Weights of a small contrastive image-text model: 11900 steps, 195000 training examples.
Rows from block 3 of the image encoder of a small contrastive image-text model, named by matrix and row number. Rows with one number within an expert belong to one neuron, the router's apart. Each number is 128 + 24 x the weight over its row's rms, rounded and kept within 0 to 255. All counts start at 0.
Before each expert's rows are labels from the 100 images, of 14848, where the router gives the expert most weight on average: "lies over" is the class under the peak. Only what is clearly more common there than usual is listed. The data: pictures of board games with random positions, seen at a slant.
# router: router (encoder.blocks.3.mlp.router.weight, 4x128), inputs 0-127
# up: expert up (encoder.blocks.3.mlp.up, 4x128x128), inputs 0-127
# down: expert down (encoder.blocks.3.mlp.down, 4x128x128, transposed), outputs 0-127

# expert 2
lies over: board
router.2 [157 121 144 118  92 113 129 157 193 129 145 112 119 173  98 101 148 112 174 119 139 183 163 112 140 125 150  85 148 123 103 131 179 139 122  91 101 140 135 101 121 145  88 139 158  55  97 129 163 138 100 129 111 139 119 146 116 142 139 119 111  64 115  77 103 108  79 126 141 138 164 144 121 136 109 153 142 155 114 138 107 128 130 162 122 141 105 133 149 125 118 133 152 140 113 151 146 146 144 137 118 126 130 150 105  94 118 130 131 154 129  94 112 107 169 117 106 125 135 170 155 156 130 112 108 104 145 143]
up.0 [109 108  70 133 116 124 122 128 133 109 173 157 172  89 116 167  49 160 140 142 161  92 136 122 162 116 110 129  82 106 156  80 144 127 171 123 147 123 144 164 101 134 122 126 128 155  91 119 175 165 139 103 125 109 135 131 131 146 131 138 129 135 135 114 101 123  94 162 158 142 127 129 184 149 123 128 151 137 154  94 123 150  79 145 142 127 104 102 129  99 173 118 121  91 126 149 106 115 151 128 113 107  94  72 138 123 145 150 154 130 129 144 154 134 112 149 113 125 110 136 153 125 131 141 118 120 126 148]
down.0 [116 114 145 131 157 105  90 132 136 127 129 104 144 108 101 116 127 147 136  97 122 167  79  84 157 121 119  83 111 106 107 121 143 128 109 114 176 124 116 121 158 126 133  90  98 146 120 141 135 115 153 151 159 165  85 141 112 127 150 133 140 130 133 146 140  85  86 140 118 137 128 136  96 127 141 192  95 133  82 128 116 167 161 133 171 150  68 121 142 147 128 138 120 127 123 114 142 115 123  93 110 105 120 111 139 120 135 125 110 172 116 136 128 149 130 119  77 105 157  94 135 157 159 203 147 113 154 122]
up.1 [122 116 147 130 123 111 122 127 126 142 133 112 119 127  85 147 172 140 132 120  85  86 146  83 124 110  95 145 155 158 101 115  83 123 141 109 127 112 126 106 151 128 118 126  74 107 146 136 103 140 154 121 154 129 143 131 146 104 129 127 129 126 135 141 186 167 119 100  83 114 153 162 114 104 125 177  87 145 133 143 120 143 150 169 132  93 148 161 138 139 120 112  99 150 120 121 138 134 117 131 111 148 133 143 130 186 127  97  64 129 131 118  93 134 107 132 126 126 157 125  68 108 151 134 199 111 136  82]
down.1 [116 144 145 116 122 137 116 101 129 140 181 107 137 120  88 130 120 100 112 125 123 128 124 151 152 131 142 104 111 112 153 162 128  82 168 108 124  85 110 124 122  99 118 101 137 125 131 156 128 135 142 135 141 125 195 133 163 117 114 121 139 161  37  77  65 104 132 127 168 132 125 119 123 105 159  98 111 113 125 104 123  87 149 141  96 114 106  93 120 142 132 128 177 125 138 155 140 119 156 128 129 140  77 131 111 111 133 161 148 106 124  91 109 129 138 101 137 103  97 125 135 117  97 133  91 128 178 132]
up.2 [201 140 183 139 141 122 105 149 129 141 130 116 146 118  93 122 155 130 116 142  70  91 135 106 123 101  98 146 143 142 129 137 106 129 110  90 126 111 135  78 138 116 125 119 173 130 101 114 131 134 109  92 153 154 143 139 118  91 146 129 139 125 113 152 156 194 136  55  76 159 171 140 111 143 123 187 114 137 117 103 108 143 131 146 104 109 127 116 145 103 118 141 113 118 117 135 130 144 133 112 110 164 133 151 102 144 117  89  78 117 148 131 137 135 105 110 161 119 135 147 108 120 120 125 158 118 161 112]
down.2 [114 138 118 102 123 129 138 132 147 147 144 106 130 118 112 118 147 121  97 122 111 109  89 145 140 110 123  82 111 136 119 121 132  73 126 125 120  75 140 116 123  97 143 113 131  88 127 156 120  99 185 112 121 157 155  97 111 110 128 179 127 134  90 126  83  91 158 167 186 111 115 116 163 140 129 132 104 128 104 104 171 150 127 137  97 140  94 112 131 124  98 159 164  99  98 152 187 111 145 121 112 136 110 172 164 100  83 181 125 119 152 107 121 102 152 144 122 104 136 112 137 119 118 133 127  99 125 138]
up.3 [139 148 192 171 142 126 144  94 137 108 175 142 112 142  93 162 161 142 134 155  76 127 150 101 151 151 119 131 148 129 153 129  92 129  89 133 115 130 126 110 129 123 130 106  79 144 142 140 159 119 150 135 136  99 117 121 131 101 132  94 133 124  87 153 160 130 157 130  71 112 139 106  82 119 143 156  81 107 120 155 129 117 142 129 121  99 113 126  93 163  85 104 105 127 129 130 152 147 109 101 114 126 118 138 137 184 175 131  60 130 132 122  81 130 141 148 171 115 143 127 106 121 120 136 143 118 131 119]
down.3 [125 131 134 103 108 145 119 128 143 166 157 142 109 115 119 145  92 114 120 157 113 131 129 157 130 145 163 131 139  93 189 183 103 140 157 134 115  92 125 108  93 111 144 109 153 110 148 128  98 126 131 100 123 109 149 169 121 151 114 142 129 129 113  90 123 158 176 119 146 138 111  79 105  79 166 103 131 134 137 115 109 127 148 106 140 154 117 120 100 129 135 123 146 131 155 150 112 113 146 160 113 133  82 123 128 131 141 109 178  69 105  90  79 132 158  98 151  90 113 165 121 166  91  93 118 125 147 117]
up.4 [126 240  94 108 137 116  92 115 121 127 138 105  98  98 196  60 140 149  99 128 121 129 134 168 123  92 120 128 126 152 167 128 123 128 122 123 135 112 139 125 110 107 135 129 132 140 106 132 111 104  82 101 121 151 138 123 135 117 175 190 107 130 104 143 158 144 134 124  98 132  70 157 156  87 156 146 121 116 117 149 130 131 149 126 145 116 122 138 136 120 109 122 123 125 150 128 121  69 125 123  94 120 141 133 107 158 154 106 136 144 124 142  99 132 110 119 117 152 124 141 148 138 158 142 123  96 122 138]
down.4 [154 160  98 129  91  96 152 132 139 121 104 113 100 163 163  87 104 117 130 150 185 140 145 141 108 104 122 138 136 168 160 119 183 129 120 132 139 157 145 108 132 139 147 125 149  97 137  90 159 133  96 107 145 142 142 119 133 130 102 140 143  99 125 103  97 116 129  96 144 111 144 142 181 112 103  96 116 142 171 160 154 134 113 165 103 132 133 115 124  97 103 132 117 131 171 112 107 146 137 118 126 153 140 169  96 161 114 129 128 140 106 144  95 125 119 122 126 118 112 122 164 115 137 164 150  73  73  66]
up.5 [145 134 155 127 155  94 152  91 136 112 140 154 135 127 100  69 111 123 148 113 102 140 155 151 139 110 138 159  91 152  67  88 117 141 100 131 133 134 134  72 107 147 150  88  85 155 153 138 130 120 152 123 120 144 128 186 108 100 121 132 115 154 130 150 174 171 142  78 130 125 137 158  83 147 163 149 127 106 127  96 123 116  87 139  96 138 104 128 121 141 102 119 116 124  88 123 116 130 138  76  92 111 147 101 135 131 145  99  85 128 132 103 117 117 151 138 127 121 134 132 120 115 126 155 129 126 171 167]
down.5 [ 97 149 116 122  80 121 109 140 149 165 180 146 131  76 135 116 101 134 153 139 115 162 129 165 134 164 124 167 113 114 100 131 116 115 141 103 135  98 132 170  92 111 133 124 118  62 145 147 129 120 139 101 112 142 147 136 130 151 130 107 123 145 100  64  82 100 148 142 143 131 170 115 123 121 117 106 145 138 143 124 115 132 155  98 178 151 139 114 160  90 129 127 157 125 114 131 145 116  92 130 123 135  75 101 118 121  73 139 163 137 174 123 111 143 131  97 158  87 122 135 122 152 133 110  92 135 146 142]
up.6 [135 141 120  80 123 141 135  88 148  82 120 117  93  95 139 111 153 135 145 143 117 124 116 145 134 127 150 123  97 100  69 130 171 147 113 145 115 135 108  74  93 135 130  75 169 124 152 121 115 161 174 101  99 152 136  86 155 146 121 119 122 153 153 107 143 117 128 126 139 132 105 128 114 104 129 118 141 113 112 111 103 130 111 165  98 146 135 153 143 121 116 137 133 109 161 171 162 116 141  96 116 112 135 122  89 123 122 149 109 162 113 141  76  96 123 168 115 122 150 162 147 113 161 190 114 110 166 158]
down.6 [157 143 118 149 125 125 111 131 106 168 179 143 111 100 105 103 105 120 180  39 125 157 131 109 153 131  98 155 119 160  83  91 150 126 121  93 177 142 169 116 112 136 156 151  78 127 127 165  99 166 102 109 144 146 132 159 139 144 138 142 124 111 146 164 145 113 132 168 120 116 126 101 113 130 118 137 115 148 158 123 158 145 166 121 181 160 165  90 132 123 136 145 130 129 147 134  96 137 121 124 112 104 146 137 141 114 107 113 124 135 165 102 108 130 107 106 116  93 126 127 136 119 114 165 154 112 120 110]
up.7 [ 90 141  91 133 135 129 171 119 134 119 140 157 114  88 173 102 126 107 153 111 147 144 133 170 124 109 114 103 146 103 151 132 150 148 146 149  96 137  89 152 126 131 133 155 144 139 122 111 132 124 149 144 101 122 137 133 106 119 101 112 122 171  97 101 112  90  81 167 170 117 102 140  69 132  93 111 144 136 123 169 132 134 123 124 122 120 183 128 143 120 174 128 131 139  98 150 162 106 122 103 132 162 129 136 137 107 153 114 184 130 147 114 117  88 103 147 103 169 116 139 160 113 166 125  89  91 143  90]
down.7 [141 135  88 144 113 146 118 170 100  85 114 109  83 122 126 121 135 125 127  99 128 103 121 115 157 130 120 113  92 115 137 129 111 140 137 150 166 161 141  99 124 129 166 156 116 125 104 110  97 105 138 151 169 120  93 172 123 137 103 136 115 159 148 184 175 164 119 105 105 149 122  99 136 116 164 182 118 115 127 157 178 108 127 140 141 141 139 112 123 179 118 112 160 150 111 109 130 147 150 169 116  86  96 140 127  89 137 126 116 122 139  76 130 114 148 120 125 123 137 132 133 102 163  53 130 123 131 125]

# expert 3
lies over: table
router.3 [120 142 151 160 190 113 121  88 102  95 126 123 121  81 141 142 132 127 125 132 128  93 113 135 123 127 138 151 119 146 169 118 144 117  99 137 167 151 131 166 160 141  99 148  85 128 116  90 106  98 139 150 117 129  95 106 157 104  92 150 140 171 120 130 161 132 176 138 119 149  81 149 132 129 160 107 146  91 173 153 146 109  88 136 129 111 122  80 129 119 107 147 139 114 112 128 125 129  92 131 129 133 123 151 154 100 124 141 117 142 135 156  57 122 157 113 142 144 117 102 141 147 150 155  65 122 132 163]
up.0 [128 158 146 148 140 116  95 132 154 121  67  83 165 133  69 120 128 130 125 114 145 131 124  91 168 126 162 122 177 165 155 100  71 185 111 132 102 111 160 112 149 131 160 110 110 135 127 146 114 163 144 129  96 164 104 121 134 108 147  91 100 113 126 172 135 166 128 112 125 109  91 118 136  98  89 151  95 122 115  92 126 137 103 121 115 126 129 139 118 118 114 133 117 136 140  99 114 121 113 115  70 128 109 107 144  99 157 172 115 125 124 141 136 158 118 167 133 160 134 125 122 119 128 143 141 164 166 142]
down.0 [135 119 123 118 103 154 145 106 126 135 144 105 135 105 165 152 145 139  99 122 127 138 125 143 113 131 135 128 118  80 113 148 148 107 112  98 142 127 195 121 136 114 153 152 124 103 128  96 157 126 112 185 148 127 114 191 104 125 123 137 130 126 168  92 155 140 123 102 101 121 161 102  72  89 164 145 143 118 145 152 156 146  95 137 131 111  89 103 128 159 158 162 105 137 139 151 126 145 144  76 127  96 155 100 172 115 152 121 148 116 151 137 136 127 125 125 101  75 125 135 116 125 171 177 135 128 172 151]
up.1 [101 119 116 108 126 110 126 117 114 157 123 126 140 121 174 157 141 153 116 125 126 117 130 171 102 129 132 185  74 101 113 134 154  98 133 109 165 114 116 101 159 131  98 126 135 127 132 100 160 154 142 120 192 119 138 134 173  98 142  82 144 134 131 115 131 140 132 134 110 176 148 141 146 102 164 101 116 117 150 156 165 148 121 108 122 144  99 122 151 110 149  99 108 140 144 103 167 106 130 128 167 108 145 140 158 140 134 124 138  96 164  91  93  77 137 124 133 135 127  62 129 139 132 114 168 103  83 103]
down.1 [142 169  96 136 101 120 115 175 151 155 112 150 124 110 123 139 110 130 156  94 154 106 134 151 114 138 115 146 121 139 147 138  62 152 142 124 117 147 113 115  91 118 150  79 114 107 154 176 101 125 146 108 109 128 146 119 112 126 117 133 119 118 124 133 169 125 131 135 147 131 104 124 159 116  85  95 134 173 155 104 164 134 144  91 127 141 135 154 128 105  92 105 147 135 145 119 119 114 125 152  90 128 148 137 106 119  63  94 106 109 142  76 116 125 136 119 193 140  82 160 143 132 132 139 149 141  61 130]
up.2 [146 139 145 172 102 117 164 125 114 114 132  96 117 150 118 102 143 122 104 146 140 133 119 112 162 196 119 131 136 149 146 104  96 159 128 115  86 132 159 140 206  94 139 140 128 143  67 169 127 133 129 173 118 151 112 116 169 152 154 129 109  92 116 153 130 175 118 114 107 107 109 127 106 143  72 121 130 108  97  76 114 138 136 133 111  99 129 129 132 127 100 115 121 143 135 169 105 122 110 111 121 139  93 140 132 103 155  82 129 132 127 148 126 138 123  91 115 126 113 156  97 113 130 134 140 154 159 174]
down.2 [151 104 151  96 129 174 126 113 117 119  96  99 125 146 154 148 130 147  65 110 146 152 126 119 114 109 153 100 104 139 123 133 187 112  87 108 138 103 174 143 136 118 138 133 153 111 118  92 172 110 105 171 124 143 154 152 125  91 132 109 178 124 125 132 140 166  89 103  98 132 116 142 103 119 148 137 110 115 166 122 102 130 115 175  92 115  88 124 111 149 131 176  92 117 120 108 133 110 151 137 120 125  88 149 138 105 124 150 109 124 124 164 130 117  92 165  87 104 117 135 126 109 165 150 122 137 176 135]
up.3 [138 128 131  92 143 143 135 122  87 144 143 104 150 147  71 132  90 118 147 124 133 107 118 135 123 125 132 119 160 121 131 109 141 136 133 120 161 129 166  91 144 124 114 152  92 145 137  82 123 134 126 159 161 125 150 135 143 104  91 135 186 152 115 126 131 144 168 117  99 169 189 111 119  97 157 127 133  96 111 106 118 130 132 118 137 158  98 114  93 134 130 110 152 105 109 136 143 155 109 121 167 127 123  90 132 105 163 175 135 139 155  76 121 130 151 184 144  97 142  65 156 124 155  99 102 124  99 110]
down.3 [138 138 107 133 147 131 110 158 145 142 106 119 116 143 109 109 130 113 179  96 114  90 118 141 119 133 108 107  93 127 107 147  90 142 129 117 136 118 143 138 143 146 127  97  90 143 135 118 148 120 119 137 159 121 135 119 182 147 146 150  82 168 143 140 170 156 142 141 148 108 118 124 138 147 120 109 133 141 155 156 129 128 139 144  91 100  87 147 120 160 152 137 115 159  98 143 135 163 131  91 109 149 158 142 102  92 140  95 164 165 117 104 163 133 141  91 187 146 139 108 128 127 156 229 153 120 132 111]
up.4 [115 124 134 172 114 123 109 141 122 105  90  67  91 101 110 147 133 124 129 105 176 116  92 102 135 144 119 103 217 143 166 153 128 162 113 118  72 117 143 152 123 138 110 118 111 108 124 131 121 146 113  93 117 143 124 143  98 109 153 159  86 120 126 144 120 186 125 101 123 127  91 159  78 107  95 124  94 134 104 132 118 123 153 175 161 107 117 140 130  95 112 177 160 128 145 128 107 127 115 140 130 121 133 147 104 124 154 124 162 158 151 158 130 114 118 110 121 139 115 158 126 127 130 136 149 123 152 155]
down.4 [159 130 133 123 133 139 133 110  90 112 139 139 118  50 133 137 116 114  82 143  82 165 137 113 124 161 132 158 127 115 116 121 148 118 123 114 132 125 167 124 126 138 161 176 129 133 135  67 139 130 112 139 130 125 108 117 123 113 142 126 153 139 151 103 123 151 122 123 102 119 102 112  42 115 158 180 125 120 154 154  98 109 183 168 156  86 127 106 146 141 139 173 116 113 136 139 114 146 158 117 121 152 164 128  99 118 121 142 138 163 120 132  93 101 133 130 120  89 148 119 125 126 149 117 104 129 192 127]
up.5 [128 122 114 117 115 144 157 126 109 122 144 134  98 117 141 127  99 111 123 146 144 143 131 197 138 123 175 108 105 108 135 181 163 156 146 133 115 125 153 135 124 148 122 121 131 104 132 114 165 128 112 139 111 122 125 116 116 183 122 116 124 157 125  70 128  95 139 126 114 184  66 145 177 137 152  92 125 124 106 108 132 125 108 143 156  81  89 124 135 108 114 149 134 108 137 103 157  82 162 138 158 116  92 128  86 131 187 134 150 133 148 102 149 134 129 156  98 119 121 120 146 138 138 120  80  80 117 138]
down.5 [151 139  79 149 102 144 128 133  92 153 116 133 154 100 128 132 179 123 148  87 128  77 135 129 160 125 108 109  89 176  58  76  91 123 135 134 157 127 142 104 101 142 138 136 119 145 171 119 103 108 138 151 174 157 172 136 128 126 148 129 127 150 117 135 121 136 131 146 147 106 139 123 170 129 127 122  90 122 144 165 162 114 154 136 137 164 107 110 115 165 126 114 130 135 116 127 138 106 145 135 112 136 109 149 152  83  95 114  99 141 179  96 106 122 133 118 136  79  98 120 142 115 116  99 162 104 139 105]
up.6 [153 110 123 129 121 125 137 124  93 147 142 134 127 121 131 173 125 156 100 122 139 110 122 113 102 141 129 175  85 105 113 117 115 140 119 130 179 115 135 161 159 109 110 102 128 150 147  88 125 133 145 114 168 131 155 154 160  66 115  97 165 157 110 133 137 127 128 148  87 157 157 148  78 120 136  91  82  98 163 144 120 124 118 109 136 167 138 140 118 143 150 130 147 184 111 136 123 146 103 147 158 144 167 119 179 126 140  93 119 142 118 111 115 109 108 158 130 105 142  70 122 135 151 132 134 117 130  62]
down.6 [100 148 158 126 122 157 119 142 140 148 107 122  98 114 127 140 103 114 125 147 134 101 135 167 130 147 114 140 153 130 126 146  53 118 140 137  81 152  96 138 118 112  91 116 115 112 139 190 115 141 175 113  99 120  96 114 155 148  95 132 108 141 112 109 155 136 146 138 151 104 163 137 121 124  99  87 170 149 119  68 101 142 126  94 108 108 136 145 150 112  83 131 109 151 115 128 111 146 139 105 116 135 127 118  61 134 125 111 157 176 132 113 128 133 157  99 153 163 135 158 140 134 116 185 120 146  93 123]
up.7 [156 114 153 110 127 139 115 115 183  91 125 124 153 127  66 145 118 134 139  92 128 117 112 129 133 161 201  54 190 113 116  94 116 134 151 145 143 147 117 112 107 150 130 123 107 133 114 157 129 130 123 172  70 118 126 141 128 132  99  98 129 118 120 125 118 130 166 139 119  86 164 109 134  96 123 143 147 130 112 119 129 114 124 147 139 160 124 119 111 103  97 116 152 108 110 114 110  87 146 153  97 132 147 118 119 126 125 160 140 161 132 170  92 162 123 131 160  96 151 169 146 135 125 161 100 127 136 159]
down.7 [127 134  73 133 121 102  98 157 150 156 160 104 107 144 136  90 104 106 145 134 142 161 118 127 123 116 109 137  86  67 110 149 136 112 164 120 154 137 133 141 147 141 129 113 159 104 115 106 142 117  92 154 172 129 184 127 144 166 183 102 111 126 127 132 124 121 113 102 145 123 154 102 139 128 159 143 106 143  93 154 142 126 137 140 120 126 101 103 130 169 164 168 110 130 147 145 138 150 111  96 144 133 133  78  98 157 103 130 191 171 137 140 122 109 137 107 135 151 120  91 122 135 187 133 140  97 143 126]

# expert 0
lies over: board
router.0 [126 141 117 119 146 142 140 140 109 132 129 132 146 141 128 137 115 144 102 129 108 100 134 141 101 132 102 201  96 122 120 105  91 104 117 132 150 100 108 127 157  68 153 111 121 179 109 119 112 152 112 115 196 110 143 112 118 106 122 148 144 101 133 179 115 148 164 146  99 105 142  99 115 124 131 128  82 106  89 114 137 166 142  70 130 157 149 152  98 126 136  85 113 119 167 122 142 131 148 100 136 110 117  90 152 148 149 134  95  90 147 128 180 167 117 122 148 121 126 114 102 123 129 137 169 152 117 104]
up.0 [123 113  58 148 140 135 159 116 135 107 186 144 193 141 113 135  84 120 139 123 100 144 126 165  43 136 139 129 120 108 140 140 129 165 194 135 112 161 105 137 135 129 112 141 139 127  92 167 109 103 112 121 122 145 102  92  94 103 128 124 139 121 123 102 126 120 125 171 174 121 154 157 151 141 156 128 159 166 130 153 141 115 149 141 121 134 166 112 124 158 101 142 151 167 127 127 130 133 125 142 157 143 161 135 111 123  96 121 121 161 111 121 125 117 150 121 130 109 137 158 145 140 122 114 126 113 128  72]
down.0 [118  83 175  94 121 166 141 101 156 164 161 136 124 164 143 134  66  91 121 163 123 134 123 108 156 173 149 123  88 107 183 133 145 191 124 117 150 106 187 126 140 139 140 105 123 124 149 147 148  82 116 119 109 135 143 165 107 112 139 101 147 125 145 129 100 143 141 121  83 151 121 139 122 112 137 114 131 103 130 103 123 144 117 139 112 146 133 145 106 135 129 125 146 119 108 146 139  70 145 102 119  95  56 143 143 136 116 133 151 118 104 145 114  93 134 157 112 121  95 124 155 138 101 103 128 138 140 130]
up.1 [128 127 147 103 104 128 124 135 152 117 121 124 124 139 138 150 204 125 150 102 118  71 114 147 139 181 136 130  87 112  85 108 144 155  93 101 140 119  98 118 156 125 126 126  94 147 122 148 145 145 168 115 134 117  84 190 171 115 145  81 102 101 153 138 133 114 133  76 149  97 101 139 139  92 119 132 129 152 152 123 133 137 129 158  92 144 130 161 126  82 122 147 120 121 118 189 102 120 156 102 117 121 114 145  95  93 137 154 124 104 134 136 130 136 131 155 137 113  86 124 124 151 144 160 126 138 125  93]
down.1 [135 107 119 145 128 141 108 105  74 167 153 121 128 154 151 186 123 171 112 110 131 146 168 141 170 119 147 132 166 134 112 135 157  77 122 113 155 175 111 104 120 101 136 131 117 113 151 102 127 121 143 168 108 161 148 133 114 128 134 156 144  87 150 142 166 158 121  82  80 150 160 127 130 147 164 120 106 132 138 146 154 169 104 144 129 137 160 109 108 121 148 141 100 142 140  98 150 144 128 123  85  93 130 122 149 113 117 144  87  87 162 155 134 150 122 117 100 123 131 116 111 122 156 155 109 135  69 130]
up.2 [126 113 126 132 127 130 145 246 132 110 151  95 187 142 114 139  73 130 151 136  98 167 137 167 137 183 138 124 148 152 135 136 134 157 128 129 111 135 133 146 127 130 126 147 150 135 121 136 103 118 137  98 117 107  95 132  83 171 117  78 104 124 144 130 117 123 135 131  97 139 119 150 150 155 152 136 128 129 144  83 108 111 115 134 126 150 195 144 123  43  96 144 155 146 136 129 128 134 140 117 109 134  91 123 129 103 105 116 125 140 122 135 141 136 119 133 138 124 120 151 132 149 127 127 122 121 111 153]
down.2 [120 101 152 105 144 149 116  90  94 107 118 123 130 156 137 182 120  97 121 119 151 130 143 107 140  96 133 115 153 151 188 100 135 120  88 147 126  88  95  91 132 145 158 128 157 144 138 121  97 104 141  99 158 160 138 147 119 156 104 127 151 153 119 169 130 178 130 111 130 139 102 132 126 133  94 120  91 109 169  87 103 131  73 161 125 149 137 109  93 146 121 127  91 169 153 126 147  96 160 127 109 149  87 173 151 112  95 131 103 139 118 127 109 109 152 112 126 144 105 127 163 100 102 121 119 124 117 159]
up.3 [ 68 140 115 167  80 143 114 103 115 147 177 108 183 143 113 112 139 113  96 139 142 118 126 135 124 118  97 137 135 108 133 131 120 144 113 159 164 138 115  77 138 111 144 129 125 137 115 105 134 143 138 142 104 189 105 107  99  97 151 119 145 123 110 113 157 118 132 125 145 135 116 143 147 157 142 146 162 153 155 163  84 145 110 131 123 152 164  75 134 141 138  88 142  83 108 108  97 125 164 149 128 174 162 118 128 122 114 133 142  71 128 165 135 129 169 116 139  91 132 134  91 125 113 126 124 118 103  82]
down.3 [145 128 160 144 158 140 130 120 118 138 150 123 167  85 115 152 108 128 102 117 105 160 144 102 134 141 109 123 101  91 139 141 135 112 157  91 116 175 185  98 148 111 146 170 120 133 123 122 132 135 125 162 125 172 108 173 155 103 148 122 113 116 144 122 115 240 146 170  95 163 121 107 110 132 146 145 129 135  90 142 165 127 165 117 144 143 127 169 143 121 129 123 140 103 120 141 148 105 116 108 131 121 118 119  93 132 106 169 155 142 129 126 110 106 138 126 112 116 134 117 112 133 120  72 128 105  99 102]
up.4 [122 109 102 149  89 108 147 174 144 112 156 128 182 141 102 146 140 120 151 107 129 117 125 150 110 148 126 124 158  90 152 132 144 174 193 115 115 131  67 155 171 141  79 136 141 126 109 149 107 129 124 114 119 127 103 122  98 156 108 105 118  97 160 113 131 138 116 134 133 120 171 141 147 156 146 136 131 163 137 118 144 122 117 154 138 134 165 121 126  35 148 152 142 161 141 142 122 116 129 106 138 116 118 142 103  88 107 118 129 143 129 124 136 129 115  73 127 201 114 145 126 150 123 110 138 117 141 120]
down.4 [119  69 160  97 152 132 119 128 130 141 110 113 126 193 150 143  91 111 121 160 149 126 123  68 150 141 169 138 118 131 140 123 140 142 134 112 151 104 124  93 139 138 153 100 129  98 138 145 135 100 126 124 133 141 183 166 118 149 132 126 144 113 135 150 127 117 130  95 110 140 103 148 160 122 108 100  88 112 175 103 117 122 116 154  78 134  88 109  84 117 150  99 132 147 161 138 151  62 158 127 121 119  87 123 157 131  84 133  78  96 118 143 140 129 142 127 123 145 109 129 128 132 118 185 140 141 114 121]
up.5 [136 165 161 175 121  94 148 125 139 137 144 178 126 139 100  82 144 122 161 106 137 129 157 120 164 107 144 133 129 118  93 109 142  76  85 163 144 162 135 107 139 132 128 100 103 146 124 152 128 123  96 123 127 165 132 134 129 102 124 179 148 127 129 139  96 140 116  76 133 154 107 124  93 125 118 112 177 119 121 136  97 129  97 112 131 118  67 146  70 113 131 111  72 116 107 106 112 158 154 110  72 126 141 128  99  98 138 132 115 129 162 107 123 143 116 128 155 109 138 146 108 136 132 161 120 116 125 168]
down.5 [188  98 136 137 130 123  79 128 110 172 121 131 146 142 116 145 139 101 109 114 126  87 132 134 170 126 102 117 158 147 163  96 134  84 122 134 150 134  87 120 103 107 166 147 129 150 135  98 106 136 139 151 131 157 107 138 136 177 109 116 108 119 164 140 151 195 140 119 135 136 149 110 143 123 140 151 122 122 101 157 123  99 116 138 146 139 119 106 150 215 113 128 134 199 125 149 156 137 133 116 131 148 109 105 149 126 112 148 114 154 116 113 124 154 167 106 126 160 136 128 128 112 175  87 126 108 151 124]
up.6 [160 127 151 165 163 125 105 132 119 133 164 165 125 126 157 127 149 113  96 162 149 156 122  97 142  97 132 136  95 162 124 114 122  74 154 161 129  82 128  99  94 135 132 119 114 121 152 102 142 114 183 128 142 116 167 100 149 118 154 166 128 131  96 141 130 107 105 108 105 152  94 103 102 164 164 146 147 119 126 126 101 150 128  87 144 100 122 134 108 108 132 142  87 142 146 128 101 164 142 123 122 114 132 133 117 112 170  95 125 100 143  81 153 129 136 118 128 142  76 108 139 158 117 120 138 107 137 204]
down.6 [146 139 111 129 111  95 125 143  99 192 170 138 109  96 121 123 157 109 124 124 134 112 130 120 124 131 104 113 108 160 133 126 133  74  77 134 134 185 173 116 123 139 122 144 147 169 123 130  91 124  85 147 167 101 113 115 164 139 114  54 129 133  88 106 131 156  97 134 157 129 144 131 141 155 111 149 110 148 105 146 113  91 154 121 158 132 117  99 140 134 111 162 128 135 113 108 156 154 126 162 150 162 157 128 112 136 136 141 132 168 130 112 119 140 118 103 138  86 136 111 125  87 115  98 163  80 105 139]
up.7 [123 101  98 125 102 128  97 149 133 134 137 186 150 144 115 115 119 125 161 125 101 105 136 194  38 124 110 123 121 107 158 142 135 166 170 132 132 137 163  98  90 139 111 136 166 131 209 113 127 112  84 100 122 124 184 121 104 105 118 126 128 139 134 104 127 137 128 158 138 127 172 138 160 146 145 125 138 139 138  78  68 123 122 149 118 123 139 133 148  73 136 138 124 164 114 124 115 116 134 148 108 110 161 124 121 139 121 117 137 127 103 147 130 126 120 154 128 102 123 132 157 140 117 109 130 109 122 110]
down.7 [105  96 155 102 103 167 135  92 140 150 154 136 135 119 132 147  95 112 127 172 142 144 140 115 130 122 163 128 147 106 153 100 138 159 122 106 131 127 168 122 113 120 156 104 161 101 139 146  93  86 112  95 119 120 118 142 106 118 139 130 175  98 146 122 111 134 134 137  97 150 146 171 130 117 112 108 134  99 138  81 133 147  79 162 150 170 119 110  93 118  75 160 138 170 156 118 114  61 158 140 116  98  84 122 150 180 110 141 131 114 112 148 106  86 122 143 116 143 139 112 171 118 117 110 136 113 125 131]